{
  "arch": "transformer",
  "dataset": "melodies that start on their tonic, played by one synthesised instrument",
  "hop_length": 160,
  "norm": "layernorm",
  "bias": "all",
  "qk_norm": true,
  "epochs": 67.8,
  "warmup_steps": 550,
  "weight_decay": 0.1
}
Rows from block 3, named by matrix and row number. Each number is 500 + 50 x the weight over its row's rms, rounded and kept within 0 to 999. All counts start at 0. Numbers have three digits each. After the name is the row's rms in percent of the matrix's.
# proj: attention output (model.blocks.3.attn.proj.weight, 512x480), inputs 288-383
proj.285 070:490450460373478516495392551522509492468481545528454557466501473400418482551485501482540523477543523501445524379493498488473463524483482518536533521525443407509452510465521537496517510560405553440506465521389541513595474429564555456463481391515503552485530427594444504469539456550610499428
proj.286 114:462540569507505505516489531563481429463555499485491520479448457457501464448469559615497473440507494520484519465512535508542509498529524552500482494513550510529502503576498478503575460514495496473495467485500505495467515578469462507513569457558439554513439509535479557493459464534463501564
proj.287 099:469563464513515539512569526528567544508509522400485497429451529476548424483512470560485504567438527527492592494431518506502472512494509579551605462490478558532424414604568481556530533433533600508503540528502439579488563504403492470500588513415452432507469398472575474558447536535481547472
proj.288 096:512494424434471459493440473497530507502501478482479522462530538497467503518460467468533487480499529509495479510537521498526546458477474459479505521533450546552416493558455445541579518496468513494398446529550502468453537447504418493485481388524534591464508531542486500540459454489466553480
proj.289 108:462485587531473491499507521498429453424458476510541497540485504460553478465550432533586501443537490534533511442496478519528565489539470482452496454467452527478514468601511469543498555506487481527475502499530542512526532505485426509509504499515454451514457515536511515508527597512498597521
proj.290 074:482548502457496522527505578465443483465540471453506479524498479425510525430479605539461457450491548623528565586516597487558428500518421516517513512469493495513513478648516502594520522542460535426544499481522558455438642508480504491484552441549469491521427500593422542449513508573541686474
proj.291 133:472504464483498485493495532484482519444496523506516517519503499445512511503511523520484513476516483544489512502498525489494491506532450527508506537510469509504503489584498480513495518504550518494480479496502490507477497468518462475455493494517530502476504568538607545529459493494464527534
proj.292 115:480471543466488532513481503564501490529530504523448540507525545548513442517454542512513548461473552499522540491472490480540471494484494549514497502464513462538479516531464479487508460533510493506534519521552521497484508477527428449531449502474498518440522508558474512469513462516551524491
proj.293 110:489496516506474460457517571519426423484495471499536428503531522509526523491521518551527549430519512511462523495547473466561524492565465525454491518504486467507532505531448445503567494489477488527474475525494531478513537561494416547479508528649497539446449503573467490521511475530453477524
proj.294 047:553495456457543557544462456560476441496512531452483587517422480496435475489519549564456459496578602519433463482499544487557442514487469510537532525461477531530442551495502534456471531549404510434465555355490502533601463430552576477468452392422481527465584376492455540463548479582522551394
proj.295 124:461492558504521512526455522498469566494465501524509469517495532484474463461525454469557565487468464463559476488520418469441487503492474489469472469434560491508525509492483513466539465521549513516491501562561590512415544523537405556478463520551522526514603544485501530517497443510481475523
proj.296 108:482507465529550490435587532459508519481498533560473482552548454417543542484498527547447527506501474479443528517510523439474438490519404521581505496448473496537561534536481494480506474522512534478509541515563511471475510482541420468529492514513508522471434527608483469444525457509534580552
proj.297 094:481418483511569511473513518525557578566471572550501535506486533491566453555468489420436520521517377444485393595551490580432551481481529454556550556495454504497472479520430504509456467505543511468493527498499498490493490505513513474572508525507512481429508507538480499467479493472511450454
proj.298 107:454477462439508436476476581530496520434525514517518540441545514447519545545407586470451481418449480571478459526515598480471533503554494521493484499487504590522520506618502459502500477526452521507447524480487546475496517519551499511470486465469487481490532488541408561455522550463543541386
proj.299 119:554471521503441496483512501526481446495552416434430472395392496449489564484484534583473439486483444517518482560535539518564507471479592476543539477425512479510557514478491503498545468578506486523444475511536530522531475444595481491554422514482569495444553576528404509515564471525544383479
proj.300 103:550476405496543528465548492483486562529465500505482506531450426433545598413462515519383504519532449494455452513480581476449464503500469521522474425453539508527498526548468514510525430536495477501550487483583472468395542495505440504512436509528525523497470493583441477437573473496587617512
proj.301 117:496492508469493550503472558581510445505544506564432514539495430475476471476509520574509444465525606467462573461482517504538422471495479565571455460404530508543527459522514534484507439532550485530566514446536537443431505521511414469426408566534458456448487538546530506496529550569524545511
proj.302 102:455406534485432508483544534447434461467468537430543564478523537440569489551497442490495442519639470533399524379474490485549477572523532530452546548456484520451559511472489508478460518499493477548509512466532540519540479508514514464497535552391508485463530521488543460536494554499474396486
proj.303 082:470524494467535538471483547464483478463471476453513518487497523459454546558574480559534490500615519496437477509507524447452489472517483524508488418499494460466539450535540554553459503538515552484526517474456488466468597503522537557509490507532442427491523531505526491488472572470547604501
proj.304 103:507508427504507560501501515580540537504505551528497497524486458450534418446449508468413537587479503475447553491439522558443470507460478548509516457497532544491493534527556417406547526456468516529463549483452414602534481471487467523518400482509521505479493417504492491499517544515547515487
proj.305 047:522587567527535549501628566514475515479454444470513426468452423450564551423554489607513464443495503515535530522381529480582506506525508457509448516441485422474520400495566586540368525509441563449566512495492545399507646574516608517517517523499372453462533541388570597530461547548487549425
proj.306 118:438486525538524475463551589493489520516504530538494458532505509486515486517482509479529492498454514519513494471501505471491488503515515522532457499502513475496518558519488487473522465496512415493536468496551489526418483524461469491505481503513519464573507512474463531456548465454554582560
proj.307 099:466480511537540525478524473511513468529502578584480496512482484500488441465501481479485517486547510474484482472499474573465530450499448433546542478455510516483506515467472493472511468479496485567565531501533527472498485513459400482489490533362442479455485520474465477486550544525537489483
proj.308 133:529505442441552497483430491547496475492486546516510572505492456474495522452450516534457493474532489486465454439554564515443505532505495502485491486475507531479506512540514488497501509515456482471472472466506495508474508501484512502513545463452482481536548464424507489505509486477500552533
proj.309 109:511505513540573510540598531446484530516510557564492475573484449513558466474474525500471475531535506491468465548458463536440496489543451465568501522499413485523453538464546496529481516447470474541516471455469521444520525468465492503443559502466502546425449439559538467552451516553466444428
proj.310 123:536534446462495523509449496540534478530465474534476478494477470563447520471505493524553542502490570466528461477514460500477493520459530518487465413445566559533520460510552477498472497514517620510489582535440500522539482505525531533513454523493425505455499479412543471546472558500430450439
proj.311 098:501484453455500540502492491532544481523515507491529474481547546511439483545517490461533506516542591502486529438504498513557530501489496490504509538449441410503471437478554512485517516518500562517556520531476478612549471394532506439539518465429464496453522480525497473514497510534556436479
proj.312 079:445510542473484551497456520636497433444495531500591562508490456534556490449489521562502494503562550550512523432471543546439513553546522508465513531570496499493454478571646477477426494533443537431471509504452467475537527509516569471569577446386488499528606470470470530442497472464551604486
proj.313 104:570474494444465527565422465605489472462574523458493573475461499562468411459486447513499444548542546478478562473450493540523489511463524551483542494483476486553491455502581477474519522508497546529525537510479492567518490495520469424531501513457500511450496501534519424493529485489531493540
proj.314 109:447485580548530530508556495504487512435517530504540508489525503494532474504518517504493484516469497498540519459488487546496563505510489437497553490495509558465497471555504530554476488549477553475460523436486506540490457524508533482505543428474484550492517572485528519538460509481458485481
proj.315 099:483469570517449507524496490516484462447526537523512500462481514542500490462471487544531505492546467509503478438480489526466558474514520456417501515589506503523469516422505543582523455507465525489454476481473573442478443553568538456470513435433472590485610554445455530509467419486520467472
proj.316 106:434602510555512513569591535439475506479531502437532415541476551453521384476523434539509496561533472531486555538458463487422434509484398590572540463442532577532570450501460481573541527513500550523522558523498519494445535558549438472488546504447454513528552475523445524477502500527498503479
proj.317 090:531494529485430548500461481499471495539480496519453502459531451469458538505468503482537492497489627505533523452447491510557496476515508430454530476470538480432524501462508536508520466531494467508571492530539550514463550504482481526476556503439466426571536394424448490442523498493577520529
proj.318 092:536477520564521489520490495444507533528486571530469534545499382497569538475462532522428432560543428520482510550452509550515511492497544389534537441519580582451457570514532547463531443494483461507485393454501518556450451510468542554425499472451551503564540438428552505561487513542493488537
proj.319 114:504498507550448533533479487512504448479520469452444430451491497499478527480513570566529500479514515539496515552445480459575502498476513495472459468442591485486525450521474460474545469474517458528545474504523461539538512544491529530484479527474501449516468541494437529545502566482454417520
proj.320 085:478453499472473505480510473506500558507489577512506555471473458496583498528419519525439561526485477559436478490537550589438528543547523429505603481511530544550398483526580463484520497471444543463407427530535522451480489498544548488500478399416511558516531479437489529554474488476474492499
proj.321 110:459423548550532519478537555480500474519480519502507458525472542445544450544555499488517511505582510510456504477486480516525444544522519553525495566471467426534509485534504461501535514500505469469527464511534510485499536533454462450515577461471445483502524538562481502505496464466503560582
proj.322 122:514501532468484539500455449524508439508537535465470580477444537495483475517527484542464533565546451490468490556554500555499514491452510490530574547507476564504461532612411456501488494522490534499495555456500523475473518505472437498513498488516445493521497486486481508458526530446499563461
proj.323 107:570441572502536482506495449502488488516476513488485523468447527597456511578529459453536461492497523434490458505540461485528526488496574466486495482511524573473469467523432469492507520485530532468477548513514466543513473514423526515602500512490454473516504514455486505507533502466450540543
proj.324 106:473448562575497508488546540454498472494461508503500471571477501486530484513580521532493530500588487470473492508459439500543483518521516489439459589507465429534467451492532467513505536493493525444540472461473497442570461489512519418509513457449461500489540499547509552532436472517445526514
proj.325 099:552491506487507496493495474515501446515484515484495494491468491487516563459508550548455533516575474494520471520534553490505517492449533474457495513505475494558500515492473483506482489556450499521508592494490526446521505534492480456504495493460448512487559457539422498445559498490584579411
proj.326 097:486564570549546557546532498539493538516487472567503427547529485561529513488502453554567537492426534444510502436436458453454488541537514549497491524485537570498500532468529482469461493457499464513517534473469541521481497501489545442442531564495490474533555441425502564511504488535446442476
proj.327 112:498611476504560512503518523507524547505461464523532449532460411493465567426537511514490532497429526481575447473460563471461510548545542504523468531473539487516533418562591423475496551478521560531544550591525471536533570537513545453529522548445437448502499518452473540526481548446455472486
proj.328 110:514508571547493491488578558460439507485478504536502416477522524513546519510500523542542517462492520524527508488475457469552514479511521488447489557514513438525506494362498535454493471495491552524517511516475509450555451527541544494509435505449480516476532501452494507539462523487481439472
proj.329 094:590509461431470465492443488531509476495500493517476584436520399544484578459479519535448449510486506457502491487459537524541541476499577449445515522502490527520506511565608423439528506448463520545465523497465438605564495513458528525504436537489523511476471474489490475520491584477503476481
proj.330 111:515552464480549516493484519533539509542466512552498545518557444614459518513524549443474506525444523447559477463460521525450493520514531462538503390447587560485551469607606442400516432492552551567503602566568461588395552493455410574479418534551515474599441447418566535497491623435452615551
proj.331 102:457525517432568485449459565546505518500484540547508585511590486468477488503492507536463532507451498489537518448527530529493538520528453488549533439467532563453568477648537426511566488482485496565436528519559487538449605544423457586507521517525494467571474450420448509483538560463531606499
proj.332 089:527547470546543503507545466455554589502495510532524394484518469541513557478505478432520502526472461495535467502519533453454512487467525522500486514491489463537497491375505555504510540485520501529530475501500517514482475491552516456461538509503513519507513545554507509509474442556516409495
proj.333 100:497562568506558509548547492521470491487513543526510505540524475558481417537489549519504475512461600498588513447501507497509502517501494467481502588518460457454478494368408605581470527530484514522578504420428546476529476506484557518491532525441427479473524487446468529536458526569500373370
proj.334 111:568463468506504474493506483455507476482492522503504523493474515525463503515557515538465494562549470471504468537566484535513515485481499425454497490496472482513517470467528526500584474414519544559513503525499501533509508474435466467431508527491457458470433463525533388515523588537498493494
proj.335 107:477502466507532506452471453554592537483511521515532566498495484537499497503516508532464512554481410480495478517534512519415509535475548531539547553489511524547523492514546481475442533474515517526535514520543470512443518553453523468515523599398448427546511569375530506470498495376531488498
proj.336 099:441527577543497537451516466467484551492505551494502491523538563472541459526522500471500527535495529552548515479507523479486522521506481435494575567472453463425516497420404568531479484542559510474561514416527507457437487453479513462493505518481480441481580544489544524466513521484518547495
proj.337 101:483523471487501462481464461527554480496497505522529515530493480528455481512533485494529523560454518448545512494553459505463519494469496463569522530487515472456474506425500479416551488496494497506496494574473554541596444475556478468465432506545524508512505419504408490427511470543535447449
proj.338 060:581566441490480476526483425452523554544528422447466433513499519514491557516490476500482486580430359449519477614465517437454410466435519534516438529481466502546423515418480508473499484514500484557454557521513467482394459482540413452482463543521588554471578516531538481518492448520499402451
proj.339 105:510537528566508531542545462491513512476516532459509501508441463511504424481544469521518479565514491509501526563530492520506446533467508522515539507504509563505532458501483502567559489425517470506496466520525551469484555541497514493490597516494475476445414488589455426537521530552476436497
proj.340 115:492516549551495525488528488484479509478521518530458432515507502434550491457524546534515516505486540546542545528530482506549431441426474467492550529495480484460496472400411544563456484549481487451575498449509571451533434500557505419534523493470478439454512496523471453448524518505525450483
proj.341 104:522464521504483529502509467500512466487530519454448590484439524448528488465497484561420510570520410508478535569558520526511463497408494489530599501472409540511488444535423518618557501504507508516497529474505520479539531492504428450535501507449456476373464560612486439545578553538503499454
proj.342 110:480539460540513508545522466525518445436559484420523533515383509477463414457550472546432485556522424515477519530490519509451409556476507618548497569530415552513511481521438494573480568463538512506547549468469558480514531461502512446501588498436473461435505526547580461567516549535435480453
proj.343 105:488535451546471494492572451437510588466548445514476403552497446476533554485529455481505502507408512472523550501452477377503430501507438526566450467499509548498448488550520501509516508531524555460522532464487503556454489437486507444467516485504525487479487437479563502530531518522470564502
proj.344 090:456521528647519512519637508435543598516474496502497335502499466554600548467514525482551508533443499487519445522491493469466501482487516479469505476508498452449501433413551482490509507465548492454509481522530453485516550542512532500501527558587555493496471541536543509517473524496405446579
proj.345 095:442516467517505542460482520529560545514523530514506499524502565468554473462507514458494597537489446487508524552536502520478466460425446546534546451451535463470542470452480568518479458517531526490594551496498499452425507498544411470540442560516481471457566526530588465473588529513494568562
proj.346 090:518443491468464551489453451526522491467581505477519572487530551573477439509498544509417473593542467496491569525513484494496452493416515524440520507494484524473483517500467506494514528510469521493538555471449542480451505406496434501518464510534520518447463457543530454497597549593515524464
proj.347 097:526483457395439461495372509589527431525510478432462595474464543468452463512503487512454542511513523543484544524499482554535460475435513540542543518536501504493456527505508465461541502525447486501429474493477463547567441457544520470530485456455544534499562468519421479470545503490598438455
proj.348 108:520445460490473520452527500458523509505469467523534451501494526516516538486553467457526542521495473409479490482558454451473473522496502541498461505526549471526473541498505472444533445504521477504522541466566522487431543452473467468466446499582559504478433509598494473460598545501529543498
proj.349 096:508481454431513516481474541475512502549445531463477542453573567443486517517568452474475567527584487504424555475522465479506441489478431545502552461507439464493469484445514564528475488537476551489521543514438516529475476444549538474503424454488504477487533425489542473497541554478549514462
proj.350 113:480465465555451524480520472502529474529497464524496467593472469504540501492502494531497507525535487444466504489431460460466501478536478514477424490520537497493523480537499373435581476460503473590543565473492420587534503520432416509494466558512468477410454517512506432509549629493465466536
proj.351 080:471487602448504483497489613458422449543505493509440494490565588450496530557492488559540484485508547598537520464534492473527514468519460519478513525450377459384533470510471557565482526548516504446544510494472466500512585503504474493559553564528476456482508487533543515477533514502506569514
proj.352 084:523505454445527524534388502588551493546488531551492602522453519505460480478497496504498587497518456486505449567550415577381490477445475502499566430535451500451493496465527593541493451514509507503463491508466558458485505495573483534496430443584537524474574541536562530535535533549516523480
proj.353 107:488474525562538521545528479482492542538461499509508462541457494522579519491476531514476482562500417483510444532429496483423451482460533501435467551573464513503486506382429603561424560506456479479525502428450502466486441518464600468500598528402427461487538450467485427438509486483555453453
proj.354 062:488523501549507516550609551433491531522486472477519444511444503533559418499470503470511436543542517533529498579435443591505545531502475462510473503547489499511524520472455496576508465527492552434439433476462474466498450477555567592526512410548539582448471542538451525522492471538484428458
proj.355 077:621495545402578517544457548516413488502493493548464619516461448498498468448483444560472492499494519392495510497545476482510455460432502521491519463539459493449474477477482559557520507558449518460492447459462540552558489464596495496508482359420541561435644486537496540526474479590557466434
proj.356 090:537515514474485559541457477501507449543482473475472520490503513496467485552558491493498479570565514489493533457489473468528420512498486510475475500496438482364526530480423529541518521555515478502540495453457454546475451430511481516539493498489570512486597476529504568518551518517542522465
proj.357 095:493492507483564515508581552426495582511492506508540465503514509422538486504559406457560492515503508426493550422528445452484450507484478580510516468580473462452546490441508595542482479550494456504522476493438542492538494473598546471494536427474526493509559494610496454467543517527579486504
proj.358 114:551485480497486492565489454503473444482513441505515491493362475533441472406487486521544490470534536459536436463490488527474503473447525495457463439480540445476554476526482505495548482533556524508497507541529531511499519518495465542547481503570501475495471554514448504504522538487508499543
proj.359 082:571492475491514508551472527459502519535456443489493530475461458525530556464496511439518460525473466466575466573550487545444475494417575499525531430546465566454447533454516554556567498493514524562407516465434508572488411436538447552525469446453578562466609510457551450563512537510474438492
proj.360 063:539515491471502545486498508515529496525440487476510522472490436457554583417523518606478523596565522449443485420479495513482496509505530492379490431562471494397519453495578476502528487440556492571488467524454422604572551491532508520529546475479568501496517459526568527573448577537482451579
proj.361 093:422514544561561554508578537384513570510461472447525429462503594447504528499573430525550513571481396501486503473434440453453531507529432525464513462526474513503487490477480529544482515477481490539570520544510502460442556541517532510521514458419478508497493473462473487519504502466550493460
proj.362 094:595505479435506450563437498512477483456494470443473573467438508542454499505540477502483454510516515501498539543490492517527460494477486554475509437553485550481539468562474435539606478439512507589426486519517482558590461527504496613589514458534560572438422553513486416615471566484399396553
proj.363 121:421561530528499484518500516521572507499487488531519483513496511506487469529522496525581543472455513501531540474487446507434467528521515538611517590506513411537461554365520538450502472551444492456518471480471517468521416481540554396490481448375481524526584494488398538430482391548610439477
proj.364 119:531576454497464506503417326558597495482478484499523488492537445636450594423570539500522544509495549448534433486530504507424513569472560503420464470535515460458540567502522481395486464521506497500489518522488438509536465487498535566556436507563558538534478509484510520513477526428476489548
proj.365 137:505490523463496481487474494511485501484523509514496597476503477508472502506475503492445450502480458498499504502490518507480513477496532494529540495500504562500463513527461505539511516482504503466488513490478492497464469521444508529522489520478482473514481490441482486502524491491530495456
proj.366 110:464489583472453538517470573538436442506505484450470510514496515486540450494539470588567508532567555556510603477427450525548460512461478510461588480539523495529476426556551428543553504451500446558519492443498458545482465567444511528474526490475474475541502475437502464501497512494478551595
proj.367 130:511524462494509489472522482440530501518460478468488490488519497468488561515566460497497550532523455463506506503453497439525485491455490502539492551481530517500501476570513458475497534497471503483514505470523463519466513458464490455495512516465472501536468456529486506491513520517498575520
proj.368 092:476456530528575512566544549480451518496447508491542483482480535457511424481531504471482577534488437490529520458478426483483519489498446514424515538483547433574532456483487485508581551516525515485525513550590560465409542498499423528502493472539463479502507544466420508455533460501555519494
proj.369 091:532530451519489528523544536518506422521468562539468470566534448488539506396448551569459482488547613492452539449434503592469491506470468497493492482530462458467506411472549510538490501468501500523556519516459438500611515530480573502533550503425466454467485444483476452522500550502520478479
proj.370 128:562501519502515516487483501432433543518460476495471492460477491477479522412534475436495474553501452450537512499485463496517514458429506443457519428468529476502536474524451496495580439504562470572560543556537500508456537500497425518507453524525496442501385520500448416492559579448546457520
proj.371 108:529511550543530458513530472520544445423518469456493492450458509589461516484521555601480478474434453468515484541484508465459504509463543507510504459487553534480521431464525578539457528534564554433497559530493471547487522503499589512563513507488477459547498502464535525508497528477480544519
proj.372 113:436552501508498512496482497505511517478509490497500480506513518476493535478487540550507532480480521519547478496490557482459480537525512545503475491508472474484533515548471477487490496524498474552517482469486482515531506468504506485494497516468528502452520527525514510556517539517472489512
proj.373 080:464462608560498545492568569458451495497520567508525470498557548508542511513520544516482504508505512552533526497502485468540534507511494480447559513503496499418519462496425495519544501495550522515590549443415417553567425502440491489526486531441436446489501506509547504555489574478383518566
proj.374 099:542474493509447586547530519426472507516504463494464449475490509488562523486509497519530473522567562507452539536507467503588478458478484456442529434494476477466526464467470485553625524462529510587526506502484501560579493485555421501552465442564542528414351506642458411581551663552487360513
proj.375 038:517485448481506491436516527540510498514505555507429526520488416518582530523416528626433471597502468523393545569533513485502450528484450514532472554459400496511470476588589583606510498497471504440446427477456497534461569513474536514553579444564427548534437461596498488538476484592562556540
proj.376 124:490535507523496494578525480478480526486522512458484454490498517523514442492450506506483500495451546550533530522475502478496496538484456536527506480499521515524512527476466530528528474517504439481508472482528512463457497513500503524462509485529511502522488493519459521488527470518524523532
proj.377 091:540475508519496482518491475478473540498483466488485530514525542578475493532517490371554480492442503475557505521490427495525457483457516473529470602508474563569447567403418509454527519530544522491462556503440518447488392457563505461511495503468526508486576524435489472488474470459471420435
proj.378 109:544460544462528475479473510464460488460499542503522551487487499485521564451495522530445496503496442472474504492579497479490528493466507436419546572490411437459506461497515520541504584508525529461504526513482504515563495495522485435561527501453538451477560534545499469523477499450466499491
proj.379 078:578473548426512496509382538520394403443494513494466558429451508514397461418469503566448464495557455478495503534562438531504482425444471446434578434533427479534417458464510567598548465463535502489430457495443489509547431468570507520505445388482605543452546545585475460562447432548527543503
proj.380 094:501530489503444481558421561549491476480511488513522511534429499556516412393455481517499533504516440527500459569523406569460540489471485541388514523496596570521529485560539398429603502378542470603479453494487473581587445541464440551510515500478491522449500556495567497593496507520356371584
proj.381 099:488502520522458545531484505536520447527507474531487485536512492525527535462520557534543536482538510521532465496527467538494527432517487430419488524476494477480534511500528464480425501440468439556498461520520494450529565564434506580476550585492485479465437507440507494517484518534462443513
proj.382 106:442523562597491531538544522424509565499439522522563386556519547507562516440574476468570609482504446506572465550552393538494583553534446425454516461515545564515554533507425505526538463438584436592459491500495526524487431538541489540479460541540539490458478558524494458574571505522467418501
proj.383 105:518498491502504455527445485508490469493482489499493494495481502548453510466459516482494477461503439483460464531476459530471569502532498492489454511591461493450492577446440527486470481547504439459490502478475432503504457433504550548461440507474590502554611451471528538452527468468537533493
proj.384 072:487518546518539441475508484477508513485520494521522486495564553580534474537514491515552509512431520520577477521583451495506594460457480414427506473537556530477453524488532490475435528469512540500486518471490494477455490488486542566468477489550566539554543441391621554559435528486390552541
proj.385 055:560589390484454511528485423573591466540534470518432437472474466569410460484502525481509486543473596435438510554477450503462433490442491571593497437477558511515478450462584488486507438501550490514529501503517451466515482497560555521535405443550506534462452480608503496526462541545460453500
proj.386 101:466457557531483515455546586537532472561512540540468481544495529545548418614480520530535540493516496496458490550509384623530542483597509487492494452505597453546495499424563488422550463510541555515463549579530481518456464521455479589496418504587462548550466567401532525519435496464487411502
proj.387 046:417446519493550507456572556413552555516449545575533479613529496367502540536540506429482646445495471492479446417566499402483459498567414495448411508474592439522459495526503542456427465473569492528532471546541479429420502489544560538494430478511436472570505625475560534562505488495489521563
proj.388 094:542505504530518484531535505416495512518485453526509430462459422468459572392482482505528487491528458447514476496465431523500520466476546464457474508453511443556546481434500497494575465460528508552519485605516494519584463544560485477533483533509497515418474619518500445551489499507475303511
proj.389 076:503600425527516448526554404469567562485460470436484394446482500533481560490542545518491465565443536539582508568505512512506461485429484463495498501520455572492522533491364525522530501491521451515506480464499564466497443515554496509491572481523531562515484497447479541518465454505427379478
proj.390 087:475532439502436452501511524459532470538499462504479410559512450473512563468541498528582574453515550531500519513522477497518488448480406511567425578530571476541496566448507494482509470509497537466499484479486543480447487499541545467462503471571508536516527496519508535494469417517476462491
proj.391 113:514517488504446519536486437541537492524546508487491505437571475559527478558431494455526448570493542516528551462457515519563566509479576504420511447522482503481533493598497464518554517485505506568483525583486465591556560473437428564504502505544484492518408491500534487532517579512491520549
proj.392 082:489451535517506486474508562450427451502459529500511507504489561442514453470544503577481567448531438556456547506545448507523518488508428473484530472431553564551511433550407455529602514456506566481494561458445427539502434578409459556540476527606422478512367465503435430498566502450427614561
proj.393 111:488511523540532565537562461442506541498500510498517389485541503469537534499517482467547510519480550502545517474474509476495503525484498490491527495525502444499504514408495555539478484485523466518569457506443523514551480490529580467497545476403484481502562519498506513557536526507510435517
proj.394 122:555467447404460506456424513522508451523551501471442543480512548468446511585489458489466488540591482498398555538517517472500432476470496585574512494532477423477494483439474551490465508522478498470531519544476450522521474482515549445549504481472503463533505464512442437445510471489585499518
proj.395 069:553562507511491508498443453564532511504468449497505527457505458553440535458519464507509493530497488423550505492464467455488501514423569528485481473439521530529542494520523445471535500471502497529532510474491403470503453580428450547527494577477447446517472520396472474500503481496485518512
proj.396 114:479483542507460559508569515416458546528472442487504494435537446416586567527506486525500478485463550514475581432444546423548441573546516505568549453489481495507571530470527480490532480571488454514436492510527540543466529406554521452479506502539587487533461462588393432414589483525634537496
proj.397 078:532482534559434476517490409511521487500477519482520464488468480588502477473532498480570515546529509484526502531546372578507564543469502423405528508502564567501469545448450542468493500495530476527477481492477563498413395457555468509447439496533545566537590495378580530551480425540422437507
proj.398 089:534508508566569528528585537413451576556474451543449394530522418511547563444452507453508463482457548477531490532420514451533489464471531505522453427498542488435455343439505625573466442451517482478567422510464471511534483549548608469487517461416468501471540521526521497551479508598494420547
proj.399 111:518479475408560513499402509574495500493544524515556590552469505564426434495517482430484500516450484415486565465528455487476474570514484613555476516519527479447539567525469458419532453510515438554515539455499459509502446513471446569533455506532520523570515498457491533487518470501525515555
proj.400 103:518457487503561524482545518470492506522513571548451497498561508505543507506478627481414494549466532558518506519515548532532455477446460477470522428487490534520490497540524509527513511558472526496467556492529530478444517465515475523488452458581509497469391514564443466495511583430542515419
proj.401 079:535491540510531526512516537508428516456486510530503504479454466476473466348546470522463506511529467427520520497518457506498441482440484548488571446428556486536533427527479467536630468431530514550541475492515486518504490531487433477490455487564468513437330579588496428567517556587459501553
proj.402 134:567492458445536469483425476531493472500494537493520598504506464518470520467493523507422490503542493487489492486512526519459500505487499521447498457532506502488481515570487517517522501488508507509570568505432460599488526493419509525518495505509474475529522444504548454475547536504538560523
proj.403 098:467522532493499551492494484485470498530517532575532469586575463495510549518499523482515475485478558508520538398472530441517472498572448489456448444444535460487545510489588464405518505535499483578535516490530486543465490478525481481512510495433538496540522449439490480472542515437572466552
proj.404 064:526545504532540465537522439408504566479502516497459482504489507432400477554560403485497512525513533484494468523504489465464445475556500488565517433539504496554489464433565614560443514450515522513474531573477566356530572562556621481471465503553482456486362467549470373492472585481531531442
proj.405 100:510580471522557520514516456584587498509578480538485478532448418598493465453445559582456466533400543433528480517553588509447481532509513573519435543487515540502568471583504448518519552479531523492531582518554527505442583569389448494539613576508400451540474539431550492537505495462446543521
proj.406 111:493530508506544559547537522456485530520465502504530560492506443446546524455516452494471487563485453492541500467477537535466512505482483464521601494468497551515487524536484428504505544493484530491449537541508474468528499516529487469544529494406500528494546512418487511461501503459473501458
proj.407 112:446507462533542539487554527446495573500470446500574487530504444429555600452510425508551528509448453443485544455457472420480500510550470531536472509467465460466518509539550531492469533541499484480537486511455501548503511411529526439485544524471512519551581517537580546491495416575525570569
proj.408 101:557548481441500450483449500549517516565501523539438554539502442530428466532441503486467426476498603470504475512474528549484491450537519466548450484530457447398520515460468530536507497523478470540530487512481522505486514489477475549465521464556501494494471456505483561477469538556563446460
proj.409 067:548482464468458497508441503537483374516540524468466483420482551547471509544492510495522487528577499545477523519561425608521568405474513483494563541536433487491471527496446495517519496527513449534449489496484547524518442422586437496426436428510572547478600438512509502574490475495481461477
proj.410 096:471442555501597506460483608494476504518519527533468502536473520436536466488526495491445509536491455443475564502489428467497437454440460539527555418490522555494470430520471460561671455468500484542487549478532476555518520534492392534517481430592486527429459519577474438516540544588429494526
proj.411 095:472441521477450470515405467572599464494563520537516580483539528581464447560474597465483508492467439496556494573544456547553543476484556450443449558488495517510510609524456422409602533510530480527456521487499438600477459404472395521546448446535554570509476512497480552523537467470519482508
proj.412 104:505513518475496453487449500519508509470519546483533531454527493481474492536503472493519459555480527526566560467523552519494549458456565489532583488535480538446523495527488514531547494471482462519484487476427449541568465507541484496482497457475533519567503469563473534482574520583547548516
proj.413 103:503500508541534480506571562433482477481522453443496477506454507449523494447563433547515500539479421513532530519510497488531514440471441514526545534482379521503511476528513541592428545449541546475545561509467469480568520514459536463522510629477467382478462524510566476505495546504493561458
proj.414 105:447480541532460512474551494490500488500530481466483489495496568506509490573523481485546481478485528491488564488489493495520504507511524538556542519483545450520497533404467564486454481552456548481470482492492523453464444488561535498516442460543470554504517489462507556490442449504497410495
proj.415 064:485451551450504472498473549532483476471469602510565600479516513450543451512467448491499435477497475499457539462562496544524573476538491518429565459509519560476518438587487487533505521440503507507488443484554446558570487566521522505554506500354530531457467597534558479564459543476434454582
proj.416 100:482499491489486482474499553545552384468534498449496476431483584542490570549534577559511454440526468566510485609612529505575541473475530508548494464532476512522473464524502526518476492541526577525433564549512479549574484470551553483563450480461521529474566561513463476543473493466512475445
proj.417 131:552551492486458506528474487527498429527534475516473476541530467542463515538501548517536492455517556496504484507480499537553497487505494469502431524476505507426490480538539466442472496480460521472467477534547479487477559517452502553499510530530489473540440464450485530465490519496502517466
proj.418 112:487459539509529522483556516462453548544475504554478493508576491468567496514440519462480508482469574501499501444495531501543510486541493470484483513546505508482506549511475554546450526539486507451542493464517502461467537486479565484542570469469459463540471488466529499504514554469517545500
proj.419 126:521496514497456449491489481552530469524470471489449509435524459512501513488443469502506458506484477467514473503464463574500504482436611459483506587512492420458512538398548538432521519495471549419478518511424516511578466395504550471482463486506500475491567488501487505454522539509503485452
proj.420 113:565550472537469491548492416535519417520546510444422498507471480556494486540477554597412434512548483546425537629469527556517469507516476481535493508544436564464452472554463491559454499504513451498503520481502482517492526480450534485502591535450498478532520477498524472556460495460445574511